python train.py --model="contrastive audio-text model" --spec_augment=false --loss="softmax" --text_encoder_layers=8 --text_encoder_mlp_ratio=3 --muon_scale="match_rms_adamw" --lr=0.003 --adamw_lr_other_params=0.0011 --grad_clip=3.0 --final_lr_fraction=0
Rows from block 3 of the audio encoder of a small contrastive audio-text model, named by matrix and row number. Rows with one number belong to one channel. Each number is 500 + 50 x the weight over its row's rms, rounded and kept within 0 to 999. All counts start at 0. Numbers have three digits each. After the name is the row's rms in percent of the matrix's.
Before each channel's rows are labels from the 100 clips, of 14976, where the channel reaches its highest value: "top examples" is what is common among them; "loudest" is the band of the loudest frequency at the time of the peak. Only what is clearly more common there than usual is listed. The data: single English command words and digits, spoken by a formant synthesiser in many voices. In brackets: how many of the 100.
# convs0: first width-9 conv (encoder.blocks.3.convs.0.weight, 96x96x9, each kernel summed), inputs 48-95
# convs1: second width-9 conv (encoder.blocks.3.convs.1.weight, 96x96x9, transposed, each kernel summed), outputs 48-95

top examples: /ɔ/ (51); word: call (51); /g/ (27); word: go (27)
loudest: 2000 to 4000 Hz (41)
convs0.59 093:588438474507532462542561511606620463544512556522476457543488454597480477587551487550503470470509567466476483506538528511487423551459471497497509
convs1.59 107:541576459416580529480515544533538558558494517488456505425519427516485578512475513507544449537492496489541428559473454475495447496519557494518514

top examples: /ʌ/ (72); /w/ (70); /n/ (70); quiet level (66)
loudest: 250 to 500 Hz (50); 500 to 1000 Hz (36)
convs0.80 098:531466462448480497411499469508467406464525496508499435455470548480487484425551400600500492480547558511456420523504497461475449575509500517403526
convs1.80 087:503504483613491460492563470405437524480556471460438480460572531599494512530485429453561461440488542540500536442427497568515429488453554517530566

top examples: white noise (49); /ɪ/ (43); word: six (26); /aɪ/ (25)
loudest: 250 to 500 Hz (57)
convs0.2 107:500457584541499531505506561424568493463502521517463526553548548582477478506455542424450500483501494481561535447528489525481525524418413439371488
convs1.2 114:532438499535502441462488479476517508500504521616573504499551401508556463490447516512485561407542550420491529492481496527450508551482547548606616

top examples: /oʊ/ (82); /g/ (80); word: go (80)
loudest: 250 to 500 Hz (40)
convs0.84 118:459499489483530443453516465483564495520486496535597490534461491423544532505636626530436384532501428547551541487493457525474490508536514435497457
convs1.84 102:521444532502574541505543568477432572552517594446493501466504486514443545516526567479480510470439407423567530370451504466503539606574407529503444

top examples: /s/ (83); mains hum (82); /ɛ/ (70); /n/ (69)
loudest: 4000 to 8000 Hz (66)
convs0.73 116:534452470490529513522467455528447512569476500498483461525463526536475509521536513590522619489502463429574523472589520558507518544603546451458540
convs1.73 114:463522548472466522506515422464545494581528468481463515515414573485501529528527587498492502500535504501480514523549493548441589565438601402530540

top examples: /u/ (53); word: two (53); /aʊ/ (46); word: down (46)
loudest: 500 to 1000 Hz (47)
convs0.10 090:355511532536446536538482479536491431392492459449556484563539500516522515571532521434564453505517551517463487542369526440474464543486487541487530
convs1.10 098:503470497477472337603446530531522483500476553500560573511452526525452586416520424539523450507520416589421600586554464529527545454523429476497459

top examples: /f/ (100); /ɔ/ (92); /ɹ/ (92); word: four (77)
loudest: 4000 to 8000 Hz (68)
convs0.48 096:576467527507512543524525510419462495535485633489532448447592462480438495448465477470490401490524430476516567556584515543481530507521470480491476
convs1.48 105:388544522574408473494486468486470381456569573535553523520509509504519552536480507487500487571505446563560488514519504523469505591411588516595570

top examples: /aɪ/ (49); word: nine (31)
loudest: 250 to 500 Hz (59)
convs0.16 086:532509445491535423526483482545495445490536461454522428566511573539425484551505472536452391434472541474514443460514630493524484501543455466585445
convs1.16 091:567542399599534436488539537549539487465522434592547453500424555472508449568524460513444522449519629465485552551493428444456535437493509442531437

top examples: voice: child-like voice (69); pink noise (48); /p/ (40); /ɔ/ (36)
loudest: 500 to 1000 Hz (72)
convs0.81 094:432467444565470565501451528442423488471455478428514574417498572567461485497502633540452550526477479487537559468437493544489496487485480548489617
convs1.81 101:480528442568516554501419447532529487490547440564594534565415573478553511449416472529499600551509522413483485546514461502530395528521540542540529

top examples: /l/ (81); /k/ (75); /ɔ/ (74); word: call (60)
loudest: 500 to 1000 Hz (69)
convs0.40 095:483503494597484489448533568470454529436497543492580498503496515493528499419494429501531382523531580431506527553590530425483528464552497486616495
convs1.40 083:528461493469549537447431507385593541487552536479489507617486496532466494542598524494534449521527553500463597539519540506548544514543484443460437

top examples: /u/ (55); word: two (55); /ʊ/ (36); /ʃ/ (36)
loudest: 4000 to 8000 Hz (54); 2000 to 4000 Hz (37)
convs0.9 098:459481475507497569492537517515527571404473451550508529457555478493525498571484494415467489465536578541527536550404460439470465572569475410462511
convs1.9 099:479530396491509524574506512556547371481485561449514474482412455409493530438537506466484501372417420452470436561540499502462512436551435504583573

top examples: /t/ (100); /u/ (98); word: two (98)
loudest: 250 to 500 Hz (40); 4000 to 8000 Hz (31)
convs0.91 097:553474473513519477474521589443461532498484520519450507479488482471583511643438570438539564457556475467511535483424407361452503522510512514539516
convs1.91 099:517580426482574579479413399523396454404487487577480519494495508545605491508436526408556496462497417484518479557423506460547519487537558511493519

top examples: /z/ (52); /ɪ/ (51); /j/ (30); /u/ (30)
loudest: 4000 to 8000 Hz (34)
convs0.89 091:471493520507523458529455483498534501520482647462523477477467544503485492461476452451459378476435553552631552462554551591461485462523455475560503
convs1.89 105:560514537469469511538498500562471447564431514437526546503593456503462564572438483477549494539515528516443475515603536553500575483360507462544478

top examples: quiet level (70); mains hum (30)
loudest: 500 to 1000 Hz (35)
convs0.68 097:404469514406471485505524467493413462549519478506501529438454381552540540534502562480496545569536480494478503508493573435425460402628424434550396
convs1.68 111:490477397518477413469483501547517547549524469516612494437509454479536476537547482513462539427581559480512520512516512405454445463586530503483506

top examples: /ɝ/ (83); /tʃ/ (46); word: search (46); /ʒ/ (36)
loudest: 250 to 500 Hz (41)
convs0.79 097:499464465557493506510552560607415524410454486514499469470455518573500472511445493537482429467495517536467481490457455478479497539559496511504481
convs1.79 087:429583469599493505526493533541547650436479504484438509489522498490433512540476542510560536491478546409431572521566449454510532475509462505454484

top examples: quiet level (73); /z/ (37); /ɔ/ (37); thin (high-pass) (31)
loudest: 250 to 500 Hz (37)
convs0.51 100:501518478502462462487517602560436505457513463437494501527549537431498560447528498361488524509486447513560480538635456486430525487458532494558513
convs1.51 110:475519524538510501537526491476463531507430547516554559485467518470511500429493632436555519576408545535481513508493463461521459522350375448469459

top examples: /t/ (98); /u/ (90); word: two (90)
loudest: 4000 to 8000 Hz (78)
convs0.85 121:485518489447466459523475467473437409477480502511429500481594521606522479482377490409536607496560469441524518522524495521481535550569503484384468
convs1.85 132:436563477439522516540438486542502507531486507473449449512496427492511455404521423498511450529536524601579540462442553436529517528472631527542585

top examples: /l/ (83); /oʊ/ (52); word: lower (30); word: alarm (29)
loudest: 250 to 500 Hz (55)
convs0.55 124:557494517433505446559504472597490535413518555458432441457451512613479482536505378619406609434470446467491474381496525581452502492526482534538493
convs1.55 111:465522373410508443504478491515520560561438390475429460429556542542572494498561539483496421506572555525466478363473511482483503396537538584469521

top examples: /u/ (50); /z/ (43); word: zero (39); word: volume (29)
loudest: 4000 to 8000 Hz (34)
convs0.7 094:378526466566480589389526488478396395624414591452544459480562525439497537494457482511473475437473550549441443551562485523533455472498528456419565
convs1.7 111:516499479501458576530473458481533502485502529507476487506496572494459536419442476574499504548480524498518550545456516576460426437536428418417497

top examples: /k/ (95); /l/ (82); /ɔ/ (52); word: call (52)
loudest: 2000 to 4000 Hz (61)
convs0.66 093:598442483492442534508524487444445487540481450475472470588531491506534484435580515600478545508507462492561568435521473523506452472518467451472467
convs1.66 109:560442574573489541472545506538545483444533531514563540577472550525514537523534512460445511492498430484561536489470525540492475642509441575492622

top examples: /z/ (76); /ɔ/ (52); /p/ (51); word: pause (51)
loudest: 250 to 500 Hz (46)
convs0.32 088:480550510476530509564482459487469491513472436450501529457596529538529483462449522551527522491580562553531502483470368596527469467534603460541460
convs1.32 088:468409547554469492486476516441528513543541533530560542519613458536435526574516502381447536434439486463529434571583501567528491513482441551520589

top examples: /s/ (85); /ɑ/ (74); /t/ (67); /ɹ/ (46)
loudest: 4000 to 8000 Hz (90)
convs0.1 087:523477515505491555590464546498498517534498556555460529446527540417458476448512451464546629474504578450603503404552523511521436523575498483492503
convs1.1 097:506568529518533509400556462455474496560439376500530500434494574513426435431487580567485542516515492515475479488566411557533502453484449468500386

top examples: /ɝ/ (93); /t/ (92); /m/ (89); /aɪ/ (88)
loudest: 4000 to 8000 Hz (55)
convs0.69 115:462455461506456493484548419517510572513478373545510511390467462480509523474363575470432528476496605499473462462449549538456455507571445481621526
convs1.69 097:523513566554479517442452477416478461444462448492427431554491543488425494501499550509533485478492484514569532481514514567460471394553481539415541

top examples: voice: child-like voice (85); /p/ (43); /ʃ/ (26); /ʊ/ (26)
loudest: 250 to 500 Hz (44); 500 to 1000 Hz (38)
convs0.45 124:462497446459504481527481513535588450550496406504584575549508474462482546401514497520467510500513473459436484626509508514508492544425487534464557
convs1.45 100:557481450463501451435571376553577461624500541450429498576479554540481485549512512511484425490480541545492467482529609530476512535483436543532550

top examples: /n/ (82); /dʒ/ (73); /tʃ/ (73); /eɪ/ (73)
loudest: 2000 to 4000 Hz (77)
convs0.67 098:608476492545479490445512498442439392507453440521459508498500538539520571545475486515499473504454592510542515557418609510457458583398379497584545
convs1.67 103:586505531541481547536581482469435513357443413471505488532458495560561480495397526470384489454510499462477494525521540497578461481443443508468493

top examples: /u/ (42); /m/ (37); /z/ (30); /j/ (29)
loudest: 4000 to 8000 Hz (43)
convs0.23 106:470544459553486559600507476499410486502486416547492456451492438483522531564407551547464564464490463451552445492424490526523459676412414483570435
convs1.23 092:433586476475484500615512397550513507437521485404431497578452578530447420540448538486506513439502589550518465457439468577467500463559480505443453

top examples: /u/ (51); word: two (51); /aʊ/ (25); word: down (25)
loudest: 500 to 1000 Hz (42)
convs0.52 116:401469473550480493511513529504407382465520530423485448396551582427459498539466507542425538487459533515465532525529467500496488503607480506452511
convs1.52 115:463455509492543555493520619535446563536479531446477472349407522464512492414455544436508536524458507502515466513533495517529411536450465517444495

top examples: /i/ (45); /θ/ (45); word: three (45); word: two (38)
loudest: 250 to 500 Hz (56)
convs0.43 108:379480444474501474545517562616524502433497423459508543491465487472465554550592502547479485568582563414513504493524373502513573499524486566527444
convs1.43 096:516421507514530447554492584498544563629517492469516464479357477465467502410558452554506515468486517515461460565429482454629455484517435507420522

top examples: white noise (38); /ɑ/ (31)
loudest: 4000 to 8000 Hz (28)
convs0.4 097:558489496519512533536565429489489500449511516488509479483565530545468482488481554577438458476540481500549496455511615513470454544490418462565492
convs1.4 087:485414449592523468362528495430490528475393472578416494507519393440452465501481536536557580547552473508461496492545545532611492543507512528492438

top examples: voice: child-like voice (80); /n/ (57); /aʊ/ (39); /d/ (39)
loudest: 500 to 1000 Hz (74)
convs0.31 125:421475466498493535451505465495544499495486478516600579461464473534500502400562571457594477544536484462505472550552479591460470542533459493482575
convs1.31 108:443462478390474504548539445581557533567481449485573545518583450519506549512573531540517498485494494491533484451499439475486502463491464520380508

top examples: /oʊ/ (57); /g/ (56); word: go (56); word: call (40)
loudest: 500 to 1000 Hz (68)
convs0.58 115:547513575492526523571521555573628533461500582484484480527447488523490491548500543508500434541473455391489444497445451532517503452467514560445529
convs1.58 098:547454415466504598490449539583524520468426539463526532499561525549492548452470592565508521600531590511462488503491509448427486500612569447471567

top examples: /ɔ/ (100); /k/ (100); /l/ (100); word: call (100)
loudest: 2000 to 4000 Hz (80)
convs0.44 081:505525550478467433538415446453475629477500441452496504411570571476507526504553507504562620518468546473590546532539464385513531466498475498477469
convs1.44 099:493539543547503547462512461456497481525514521502518501535553597465542438547503410421418446518523482476489479458481429454580439517574607524499487

top examples: quiet level (85); /s/ (63); voice: deep voice (58); /k/ (42)
loudest: 4000 to 8000 Hz (72)
convs0.8 097:492507426528602546455472487490420539577410513471475492372511522481555484616474534566428504503520501576551494441474431530553540506521541544427483
convs1.8 091:464479493504466477532526488519487457639490545510545529488558518500496552548486516574558532539457580496459531518618463537450487574480456485539610

top examples: /ɝ/ (88); /l/ (64); /oʊ/ (45); word: lower (45)
loudest: 500 to 1000 Hz (48); 250 to 500 Hz (37)
convs0.3 089:573560404499458523495499486556569562544499490450520529467459424482527536561498599459520430605542516461481489450510505486438492529491497497545418
convs1.3 074:526544519460448467503481516444467538455425489543418535578386477504439451488511558523486508491527475583499575579548476536454575424456458580468446

top examples: /ʌ/ (52); /aɪ/ (31); word: up (31)
loudest: 500 to 1000 Hz (82)
convs0.75 088:453492452612502485526506647519555522496505544441557459455473530511492526520524555464643540543524609535491476502436351423492419496565524505560536
convs1.75 098:475506549443487579531552474496523596434433518480443516477568507490444523416588513564517480541530473624551551523521513479577477486461505503522531

top examples: /n/ (81); /w/ (67); /ʌ/ (65); word: one (65)
loudest: 250 to 500 Hz (71)
convs0.34 113:470520482541450486421512390499427375505481496531545566461475537546509514452446562519559500459541453578522462494454423508488444511538478588516524
convs1.34 107:483472453498505502474511518443428450360533544495553472473442449544512530530464472530418465504412482552446488522479574461470461598456433478530609

top examples: quiet level (64); /p/ (62); /ʌ/ (51); word: up (51)
loudest: 500 to 1000 Hz (71)
convs0.78 097:392492507372469427482529494490503445447510503435530412404492487499509473478473506493532409479474539449440476453533544499426472583497517550429500
convs1.78 073:532544474662488516536526458437413562474328516500504419445560505445494515543515528491562564421421519473462489475470536511604531580480496489540532

top examples: /j/ (44); /ɛ/ (44); word: yes (44); word: pause (30)
loudest: 250 to 500 Hz (41)
convs0.47 097:551464426488540408548567543493459586423510526424506482470483497479485497469545363467426432392433534456575498499585534553527479470495480514461443
convs1.47 097:540570477435480498543485547530447516531525471545553472443432466523467565542460482504516470414529534412500464469590459470508474560534549437468480

top examples: /z/ (95); quiet level (62); /ɔ/ (45); word: pause (45)
loudest: 4000 to 8000 Hz (49)
convs0.35 109:410543501475482482604481528469525527433489481538545530442416498586456516417513493443506474464552549489634492489585556453429445484641515499508461
convs1.35 105:485492506515486498505498378542560458578550600563442491497531534539549499557483573513526504526407513539495505519580523481581468478481521565457501

top examples: /m/ (35); /ʒ/ (32); word: measure (32); word: four (28)
loudest: 2000 to 4000 Hz (43)
convs0.13 092:478520527507452533506592424510532402583573536434433477473490452424517495421563414480408504441485542465564492418500581503447454479443462458506559
convs1.13 082:547457519484425417463456520395539497447511483609444436522502401550424514528511432549611487546494475525496541511531533553503493573487572468524584

top examples: /ð/ (39); /w/ (39); word: weather (39); word: up (31)
loudest: 250 to 500 Hz (58)
convs0.6 086:449475438458479489535440484475490531561496534578553486391543422513545535556527547455503416412448463442555555424433520520519474585404422548535538
convs1.6 103:523437576569415544563549454494517418417538539547449525513473518476516512565462526515512472651535518506518499527508419516490531589438518472548498

top examples: quiet level (62); /ʊ/ (34); /ʃ/ (34); word: push (34)
loudest: 2000 to 4000 Hz (46)
convs0.70 094:456443563480479494486531464535500513485469528433540471507508451481507489433471486477508433474492546545508525483398514447449436562477413428591470
convs1.70 104:529454536499513460508522539487514581429481446509493639461507469614559495480433554447496548535507466506504507510548525375492468498492420578449420

top examples: /ɝ/ (40)
loudest: 250 to 500 Hz (39)
convs0.38 113:504504439549482474447457505585522485496489529473547480561458537439511503602588501481522518582492494504419434451520551411504509527467491510553397
convs1.38 106:527534468512465493520527596427494585465469500503491598453524516595487480544601550417508500480444447515442402545459487399509441432471531551426509

top examples: quiet level (80); /ɔ/ (35); muffled (low-pass) (35); /f/ (34)
loudest: 500 to 1000 Hz (45)
convs0.5 095:482455497519476448496549490546371514478567574578424480549475521442449486504443480476505560486541452523425550490497526501442478605508423473485410
convs1.5 081:582496518461497431472461615509500452564494562485478501522524559515581552495609531528519437553511506498490590429567514500508439474448561466359485

top examples: /t/ (77); /u/ (45); word: two (45); word: eight (32)
loudest: 4000 to 8000 Hz (34)
convs0.77 087:515483444534484484396485454482537543446464538482596525617587520534533454572521449476458474561519498524468495527473601619531528519455551561566514
convs1.77 088:479488510464549490537466511499536412490543548532514484569462525481545451459573490487426532444451389494413497526520562607494571442508530539553425

top examples: /p/ (77); /ʊ/ (71); /ʃ/ (71); word: push (71)
loudest: 2000 to 4000 Hz (79)
convs0.49 118:572525619474510513602476491424533506468508433513487452686458517443548509473443498575584416588545526492503583504522588445494528497499472483404479
convs1.49 119:669551467457466462621526497505564506534463496560509548582515585488536523465445487532505439514537379553484514473474529501568542540548441467634488

top examples: /f/ (54); /u/ (35); word: two (33); word: four (26)
loudest: 4000 to 8000 Hz (45)
convs0.14 086:482527526520494554527561533507528442584487509594483397524528398526532502559471592406494537568473472477526576546440548502519543568506493559442478
convs1.14 091:546532463503464458473491521567594521507542513515473470549540487487443545368527432544471507458666499540485456426464436598513525571603440388451446

top examples: voice: child-like voice (89); rumble (38); /ɝ/ (36); /ɛ/ (35)
loudest: 500 to 1000 Hz (61); 2000 to 4000 Hz (25)
convs0.82 133:529467542596506503517504408493497525535478394464498486460538513506492534319515541530506430547534465481522633509475418419495522517478510499536546
convs1.82 139:503502428543539467588473485460496518518549385493523559560523538498462497512445461592557527574522541540501499443470484467537435522446425501542459

top examples: /ɛ/ (65); /s/ (46); /j/ (38); word: yes (38)
loudest: 500 to 1000 Hz (73)
convs0.76 093:485503542410583492525446488485545537507529447607529461482448476547432446521595540320550471421483480528446502490525545540551494500582417480527588
convs1.76 101:466497535459455302512440513564427398522526472520542495496417569424498521547548471479447419524472443525454476580504554551546555458489516445460489

top examples: /ɑ/ (89); reverberation (69); voice: child-like voice (58); /m/ (28)
loudest: 500 to 1000 Hz (44); 1000 to 2000 Hz (32)
convs0.57 103:538482470523547547450530564439432387477482567548572564506516558472570537597491522464398505506453490440588600508500493460496459415519478416428567
convs1.57 082:460586555455496510471461504479417456524524545487513444609434519545446398481530548554519575502525409497468538544493449536478610481563505492614456

top examples: /oʊ/ (36); clipping (32)
loudest: 250 to 500 Hz (56)
convs0.17 091:556493471459486534457466625458485499450545466465475531509569444442503527559498528580513540496545485471482460475483490508501513440426508512460392
convs1.17 086:456463535560510490544603422528543453481456497526539517604600503549418500562493483475548432458430555460546488510609651564559505491493426494501563

top examples: /k/ (83); /l/ (72); /ɔ/ (70); word: call (70)
loudest: 2000 to 4000 Hz (50)
convs0.37 127:497499541560466470498512581466495542454478562544444516412456546457477467571375441542507569491492526472583520548465530627534505467524523450473471
convs1.37 122:502522435523574551569480488457564553603494509500469468590547566535571523446464528466508428526488459444527569547554582553451455511520572429545551

top examples: /l/ (85); /ɝ/ (68); word: learn (36); word: lower (29)
loudest: 250 to 500 Hz (46); 500 to 1000 Hz (44)
convs0.21 105:414495505527547488619493541529449531534455452507415531408448406502453509514404530602502486528508537481532484469461523512505506492454440512626555
convs1.21 099:591540507533540503466458593505437451520483457498469534462505587544453518461484478508571494470500566551562519517547450484516415496520541600460448

top examples: /ɹ/ (64); voice: child-like voice (61); /t/ (53); /ɑ/ (51)
loudest: 500 to 1000 Hz (39)
convs0.26 104:395453413469427481492525463405505548496442554524525551467473564480507484447525600456492528468494529481497463539497511494493410485545449435686486
convs1.26 104:516430514504498452365479522512501573449409495521391518431535567425439505551493547485510452537430497450470463472506485494436581563451407472486460

top examples: /ɔ/ (94); /l/ (93); /k/ (92); word: call (92)
loudest: 500 to 1000 Hz (63)
convs0.86 095:557431542482516491541429420466545501388499606476478502580470511443548519520426478451476484495450500489613514490534581543489461440623506450542474
convs1.86 110:490544446448453488513490538484488424539534571518534525481524483509566548483508415460473509542438564557508467540623518469505506485466512589598481

top examples: /l/ (88); /ɝ/ (77); /n/ (59); word: learn (58)
loudest: 250 to 500 Hz (44)
convs0.27 121:459490484531471424359485494469445519414509467529508519494540417416522508463441441506397557584483500374534468475435385534513484481427450544499441
convs1.27 110:562495511544570518540511435527387550392548512494465437526488464511445532517516567519507551494504529476559498408488446498423448546439560512462538

top examples: /t/ (80); /u/ (37); word: two (37); word: timer (30)
loudest: 4000 to 8000 Hz (28)
convs0.15 091:506524471526548569512494460615472482544438485464548507519594407473457426554460587544473487490402566512537486486432558464510538485505593438482474
convs1.15 089:509414466474433472476568514507513554469555451613548461427454462551527471481469515534541483459477538671502550551558544602536564432541429479461464

top examples: /p/ (54); rumble (45); /ʊ/ (29); /ʃ/ (29)
loudest: 2000 to 4000 Hz (46)
convs0.39 095:496471498464464555526451472470581533504479498394546492432415472459475487478602452494473394509500615527525553530493490454461545541509502463566534
convs1.39 095:502522534528558467453522614467497525531459573489484565515617437471453455515624498569484585461473478433425492584438577465472498584523537489486499

top examples: /oʊ/ (61); /g/ (42); word: go (42); word: one (25)
loudest: 250 to 500 Hz (43)
convs0.20 096:519501464483516521614488384453495494495432472440543498530583413459500455462427458582453590440455544500451540509390514489460474571489485453544459
convs1.20 096:474508520492485532518523402598465457494519367476476465574487496481487499596463514542515451465399506537430414574466592591416569455506557509542564